{
  "model": "image captioner",
  "dataset": "made-up road signs on poles",
  "train_examples": 245000,
  "image_size": 48,
  "crop_scale_min": 0.8,
  "horizontal_flip": false,
  "cutout": 0.25,
  "tokenizer": "word",
  "vocab_size": 55,
  "encoder_arch": "densenet",
  "encoder_norm": "batchnorm",
  "encoder_activation": "silu",
  "encoder_depths": [7, 9, 14, 7],
  "encoder_kernel_size": 3,
  "encoder_stem": "deep",
  "encoder_growth_rate": 24,
  "fusion": "prefix",
  "decoder_width": 192,
  "decoder_layers": 6,
  "decoder_norm": "layernorm",
  "decoder_norm_position": "pre",
  "decoder_activation": "swiglu",
  "decoder_mlp_ratio": 2,
  "decoder_head_dim": 32,
  "decoder_fused_qkv": false,
  "decoder_bias": "qkv",
  "decoder_qk_norm": false,
  "decoder_layer_scale_init": 0.1,
  "decoder_parallel_block": true,
  "decoder_inner_norm": false,
  "decoder_positions": "rope",
  "decoder_prefix_bidirectional": true,
  "decoder_connector": "linear",
  "decoder_tie_embeddings": false,
  "init": "torch_default",
  "residual_init": "none",
  "optimizer": "adamw",
  "learning_rate": 0.0013,
  "beta1": 0.95,
  "beta2": 0.95,
  "eps": 1e-10,
  "max_grad_norm": 1.0,
  "max_steps": 10500,
  "batch_size": 256,
  "epochs": 11.0,
  "lr_schedule": "wsd",
  "decay_fraction": 0.4,
  "final_lr_fraction": 0,
  "warmup_steps": 520,
  "weight_decay": 0.09
}
Rows from block 33 of the image encoder of a small image captioner, named by matrix and row number. Each number is 500 + 50 x the weight over its row's rms, rounded and kept within 0 to 999. All counts start at 0. Numbers have three digits each.
After each channel's rows are labels from the 100 images, of 14848, where the channel reaches its highest value: "peak on" is the class under the peak; "top examples" is what is common among them. Only what is clearly more common there than usual is listed. The data: made-up road signs on poles.
# conv1: bottleneck pointwise conv (encoder.blocks.36.conv1.weight, 96x312x1x1), inputs 156-311

conv1.40:504559451493479486506543375517465538470502464512483444531511506442552503500536521516408526411451497610447478511504536474549455560556422563390554573515546563405532531502548503570482502541531453503605515528524536502529463502548504509511508499516486473429508469486508490494485497564505428578463503444409483500459487518477493483466502442435475469508508480480490470499488475471455463472523495475455478451495465475461426465446438485481462458475442537417467527493470465527550
peak on: symbol
top examples: cross

conv1.85:512549456500453478539529368518468519450517475539464460519505509433548479479546474523433542443459514604478485510502518495538464562578431546367572559513552543406528536492549504579493502534535457488592519517514530500514457497551510519536515497499468474403494484503525467488467481568470466563453499429397474487428500515467475476478457441444469453522492491495488460511459445476474484464533474502476480453492459452444436458482436486472462441461428536433430512468479472501540
peak on: symbol
top examples: cross

conv1.35:490531402530494538539495391577515496519582495567482478483467515503605503486512508520478574442499495602480515514466494542474467575500492537410566506551491492547564566502550505562469520554548537542477528494469455450484534541556536506567406510561499450446578488588520537493509586584540543533481516523449542478547512522419458519465546444522500489491525522526486526501527449523508502530501534474564568486512468480486420508479426496455397493505467569429417575525492500576543
peak on: symbol
top examples: cross; hexagon sign

conv1.58:502560492479456421498532388507472490456538436465414498573506594436560468516530476477454509397457471573507524505448516438557395569517514554425420414474536540356530553389554404573576468550571413361510514398527536467435475532547497523542534547520526500461524452499568417517503523567549512516491523502448525457463551551494421538460492530507564465469477504530516489575456481517494498500501493515535526478525451433474502454457489500486484447510456544522439558528538529523570
peak on: symbol
top examples: cross

conv1.47:486535424489459480505466345524470452465529468527478458489495493415525418449512521537451548455471514598463459486500501501507501558524456591343567552529532529470526478459545502538440526506508471509553522515470491483508486533518532517573446509516472502427538493494526450479457464551489435569479575423412459483412513484451500506489493456403465486505479469464476441486452487463474473458527449501472475443485468445443416465475463468464450421471435490440443507436505451490553
peak on: symbol
top examples: cross; hexagon sign

conv1.17:487509530382525530538372458568555564507498466546437502520510533485635484513529569515567544449479580447519535616492503555534491560495482573537586564653574560507553500509566557488522602457510587535502515538520441559506565418528534503503501492518520512510496532521492583509518563533547505513519472526522565516562503581522527552533512545526525533537455562524499563524453495491518514550513476479432507497552502539489523505496508534539522503563573538493517513506564516553501
peak on: face
top examples: 10

conv1.62:512499521445515491498435587552557583536562436520479492548507458534510496527552536457593525425461533455502540558526507595567438502465462496643558564585546551521488513532474533487528600522477611533377487535425456553514516423475527517375514505504542521494508485463480535487560534475529496488488468515533539456528472552476479511507455520531430488492474512466472525544499475478501466538484453495453497481494491483472506460511479508504517508557509503512507489485563485502460
peak on: face
top examples: 10

conv1.93:500491476492511548531521550568566554496559459503524507561534537486590517563557478451547558433392509491508532569532563496525436519478496533566585514715552548533531548522524523542543631488537649571488505533500505523528557520608524545458492500482518482422492488441480557462570546478513511465508499498522576473559529597495493573505489470544536485487507479485501493538457486548462512502510492487492528512461503479486504501494506563468524507550526509473486507471544529547476
peak on: face
top examples: 10

conv1.9:519504505533501654555505572570537512544551481564557442533549553491572544550516491451556529453529529447518468602526513529517467568484634538567532524546535516586463586494552531479517547476501518588453518477565544520533560523466532549551406541570511427433519559525487532496557508530533517514540469532503544528546583501456583566423451473553563428453524639572519614491494457575449501591515514472552564487488533467513478507497473526443412510454510554461497506489425536512483
peak on: face
top examples: 10; red face

conv1.15:537512521479501538540453569562571535551568485532505513572530482540545551567541527439572550444448535446528515568550533576546408505470501511626582566586549550533471533544481541507572602544483596572426517545441461572537539468519528537329464495504578472449480522492478548506597518431507501482526463524564517495515550540435515521489491552545464475486515538487490546565544503493513457526503525478505508490523468515522512493506492524484551531575503482514537524502529507532511
peak on: face
top examples: 10; H

conv1.46:476546401455400482499465337499454466466513455537474443512501509398531419496496502510432522416432510613473471499490502465508509551534459575362584542528529506457552506466538489552484489508525454492566504506502496469478490523550530516580466508491493487415551478506553455480492495545504467604470542435409450500440492484483452504489477462426457462510494461477495469494476474451465479468533452485470495465502459451447411496459455464460443419470429535456439534469492465502567
peak on: symbol
top examples: cross

conv1.79:501397511465481458448481516487456553513536415452521504563453560446529377485445448467534466459397420487400375538397529510479518401435424433582545519535544446511495518496521411482491524421490516455467493431496472521400427495459394453389492446423537489553536452480627438556545613603524515527512492502473573430480476509516398524485504493457504461507504527469506509485479504489482438567536452499451568470574564463485488418491500472477453496491502580506498526525482448511491
peak on: face
top examples: 10; green face; black face

conv1.92:443440550446463420389515575448474492496529418434482479580404510478503354396435400516458436418418399488371390518404507531485488445478503426564472480491505485480492485458524357496445526453490519439423479436449517477382412477435368439369464411461484493538587467499580410506515564596496514523500554479463526447467470515521467512505460496445509451508500465456492458523502514518490480513490485509489564504524544468466497464473523480494503503525481528504506529500511478542499
peak on: face
top examples: black rim; green face

conv1.29:549570406500439531502545342506478519439535449557453512539505510455549480566556506512473514440421474620527467505480553448558467554526513572398587568578565529471580521491541514574542448536535494492530528474527503475481499530583506513533515537510538472415493507508531461515521535546547488578484460459385546493468502555537472515464516496528534486496517479543506476515486490522474505511492518538566499505504439469443474498453471493482468476476482554447463537499503499547491
peak on: symbol
top examples: cross

conv1.6:501521508466519532503468567553551538532579442545494519565519495551526461535555552449571529428458539435501537554518532557576425511461470459657533524597574554506493492537447534524569548536479628545395474546452479551545536460518508525398528486494536503469472501460480555455551531456483513453512436517525496482521481548478484497502450538511429447468488545468490542530507478511484462523496475487474497478482474478472520497461505512502519520550501477494521473485523501490479
peak on: face
top examples: 10

conv1.41:490500498438489511535480523580548575490554462504479498523537551476597450525485514488558546440436563533477536610512516555526466589515497604547611558677545522514575536507543550538515626497508581569503521542506469553513554474542545533512484535537558509475502489482518525528559571525539484520531494499530556459523532567472522581518494513499502498547489519500544526522449498480479481502552482496434518488518515500492513490511502541500504497563532540489472536498540505546493
peak on: face
top examples: 10

conv1.44:498511505451519534508498574555559550508568454512508514562516508543548464531540512460569558444445548443518542573528519534559412521468501449624574560644566557530531508506490521521569594535515616545422482528478504568543560496564527530388499516530542488475500517448481536482584535483465511449523444505527525482543507559468477556482473511540467480490480512501511561534474462544487468513526492493494505498477478497466511503484492506499510518544507492501520465475524506522482
peak on: face
top examples: 10

conv1.11:451479526400464417388549468424498535431487423423425506580419516455514369377431448502430408442403492566394417501328480479505454475528531508515423493443483463442560484447536399538458513520529513444475480439476503455396452521466420503411513439458479463515561505438543408529551489556473507478418537480432489425482465457510447492492461501470502469530514461451530434509476492494489532458518482520504520509504481464448520514455479502495520439426452452496486485514452503529572
peak on: symbol
top examples: cross; black face

conv1.95:515465520511549591599487550523548527566588491535503463469575513507587517516498482377525518486561445532589532504579500594481437580520493599477486536504504474467437559445540509539431646509518517574509555614504512491582650524460578490502416587531521441477508498579516480519503537494522496565500558493528497502475554514468560508460460471565445517504544515517509517493514468501517501563458552465550484503537539524466467491489446597531461489568540530491604501486524600479484
peak on: face; symbol
top examples: cross; brown face

conv1.81:496494543463523528527442588569573567555549452559475514541507439574503502534552536448576546425505532437510542539553505586582440507465480480645540537598573574527501486517481530500554597525480574529387486546402471567506519456486515518366554516501543482490469519497455539477552514424530497483499436500537517474533502525469521531504455519539449480516503527493486569561503461511511485543507472486454470482466474479495511498487495506505528489550504481489504450449531507491462
peak on: face
top examples: 10

conv1.27:444419527446456433413501551455476522530537412431508465575416565503555356405435462501495475441428401517371331504404476559511502474462495477540465492463523469443501482464541364524410549445498477448477456412476517499359425514456334478412473432463480498544592475488579403504528558603488508497475537440449494423468456470517466487492484457461490455545496490440493459489459506513498487497532434500473543481542531438481491446473519493460490491505469518497475501495498482550481
peak on: face
top examples: black rim; green face

conv1.1:454488499467513595539523495606532580599490537552592383563437578494618521518530528524553553517529576468402446590503505533470476547470515487534516457529565483544452577551482585497490514415437458600485495424558496512450433493452465522473443497536433531446465465466512483584493535543548527509516437505505580484511474544515490495494545450596540512510512572558504550505519505535506507574443556489510581580575557506560587494501545528530501556488569627509497529554488504541475
peak on: face
top examples: 10; pink face; orange face

conv1.13:532550442488499486562509372544464560470505488539443442467476523451607472479509510509443529483483519616447518521529502564515491579567447573348586581561540511456493529480545521539466591548521480556595530576524521521524516495564541530531462495484445512423535484481485493448491497561482454596489523440405467487437488507435497450506464469470470475506535509482468497503495478445472511510505540468525496475505452495472437469473468493509452446499459546457463552481499488529567
peak on: symbol
top examples: cross

conv1.88:410445543420488414414496526443473517424506434415509490595386516451526403318452393496473461438438420484345344521456487534523511431500462425578502515488508516479519454485496369518359544467504500452494438429473497511378412480483319428386466414446467493526577477501595413528521536555486441526498501468467503415460457483521457512498463475464483478520491475465497449468499526479479500488485470496512550499548505479470497480475507489506505492503498506507527521512504464515500
peak on: face
top examples: black rim; green face

conv1.75:480464521473472485523560417462540538499577443576493513498603456485473394419513426519516457452507437606561462478478462432526494511515506552519489507392522492412579462471509452536466493519604509498434517480473472468571568600414534479499462595523530441461462514549575517548459516545540508601536516454488517529473546499531536539463499411474535508489468508549557461474467519554482463472484473554523481488505526418451525465536507485474496475510450531543464474487534537519472
peak on: symbol
top examples: cross; brown face